Weights of a small class-conditioned image flow-matching model.
Model: arch unet, norm groupnorm, activation silu, widths [64, 64, 128].
Training: normuon at rate 0.018, 23100 steps, batches of 128.
Rows from block 8, named by matrix and row number. Rows with one number belong to one attention dimension. Each number is 128 + 32 x the weight over the matrix's rms, rounded and kept within 0 to 255. All counts start at 0.
# q: attention query (model.mid.1.attn.q.weight, 128x128), inputs 64-127
# k: attention key (model.mid.1.attn.k.weight, 128x128), inputs 64-127
q.45 [128 128 128 128 128 128 128 128 128 128 128 128 128 128 128 128   0 128 128 128 128 128 128 128 128 128 128 128 128 127 128 128 128 128 128 128 128 128 128 128 128 128 129 128 128 128 128 128 128 128 128 128 128 128 128  42 128 128 128 128 128 128 128 128]
k.45 [128 128 128 128 128 128 128 128 128 128 128 128 128 128 128 128 129 128 128 128 128 128 128 128 128 128 128 128 128 128 128 128 128 128 128 128 128 128 128 128 128 128   0 128 128 128 128 128 128 128 128 128 128 128 128 255 128 128 128 128 128 128 128 128]
q.56 [128 128 128 128 128 128 128 128 128 128 128 128 128 128 128 128   0 128 128 128 128 128 128 128 129 128 128 128 128 121 128 128 128 128 128 128 128 128 128 128 128 128 127 128 128 128 128 128 128 128 128 128 128 128 128 255 128 128 128 128 128 128 128 128]
k.56 [128 128 128 128 128 128 128 128 128 128 128 128 128 128 128 128 127 128 128 128 128 128 128 128 128 128 128 128 128 128 128 128 128 128 128 128 128 128 128 128 128 128 129 128 128 128 128 128 128 128 128 128 128 128 128 255 128 128 128 128 128 128 128 128]
q.69 [128 128 128 128 128 128 128 128 128 128 128 128 128 128 128 128 255 128 128 128 128 128 128 128 128 128 128 128 128 126 128 128 128 128 128 128 128 128 128 128 128 128 255 128 128 128 128 128 128 128 128 128 128 128 128   0 128 128 128 128 128 128 128 128]
k.69 [128 128 128 128 128 128 128 128 128 128 128 128 128 128 128 128 128 128 128 128 128 128 128 128 127 128 128 128 128 255 128 128 128 128 128 128 128 128 128 128 128 128 128 128 128 128 128 128 128 128 128 128 128 128 128 125 128 128 128 128 128 128 128 128]
q.96 [128 128 128 128 128 128 128 128 128 128 128 128 128 128 128 128  49 128 128 128 128 128 128 128 255 128 128 128 128 103 128 128 128 128 128 128 128 128 128 128 128 128   0 128 128 128 128 128 128 128 128 128 128 128 128 121 128 128 128 128 128 128 128 128]
k.96 [128 128 128 128 128 128 128 128 128 128 128 128 128 128 128 128 255 128 128 128 128 128 128 128 128 128 128 128 128 128 128 128 128 128 128 128 128 128 128 128 128 128 128 128 128 128 128 128 128 128 128 128 128 128 128  97 128 128 128 128 128 128 128 128]
q.103 [128 128 128 128 128 128 128 128 128 128 128 128 128 128 128 128 124 128 128 128 128 128 128 128 130 128 128 128 128   0 128 128 128 128 128 128 128 128 128 128 128 128  10 128 128 128 128 128 128 128 128 128 128 128 128 255 128 128 128 128 128 128 128 128]
k.103 [128 128 128 128 128 128 128 128 128 128 128 128 128 128 128 128 133 128 128 128 128 128 128 128 128 128 128 128 128 128 128 128 128 128 128 128 128 128 128 128 128 128 128 128 128 128 128 128 128 128 128 128 128 128 128 128 128 128 128 128 128 128 128 128]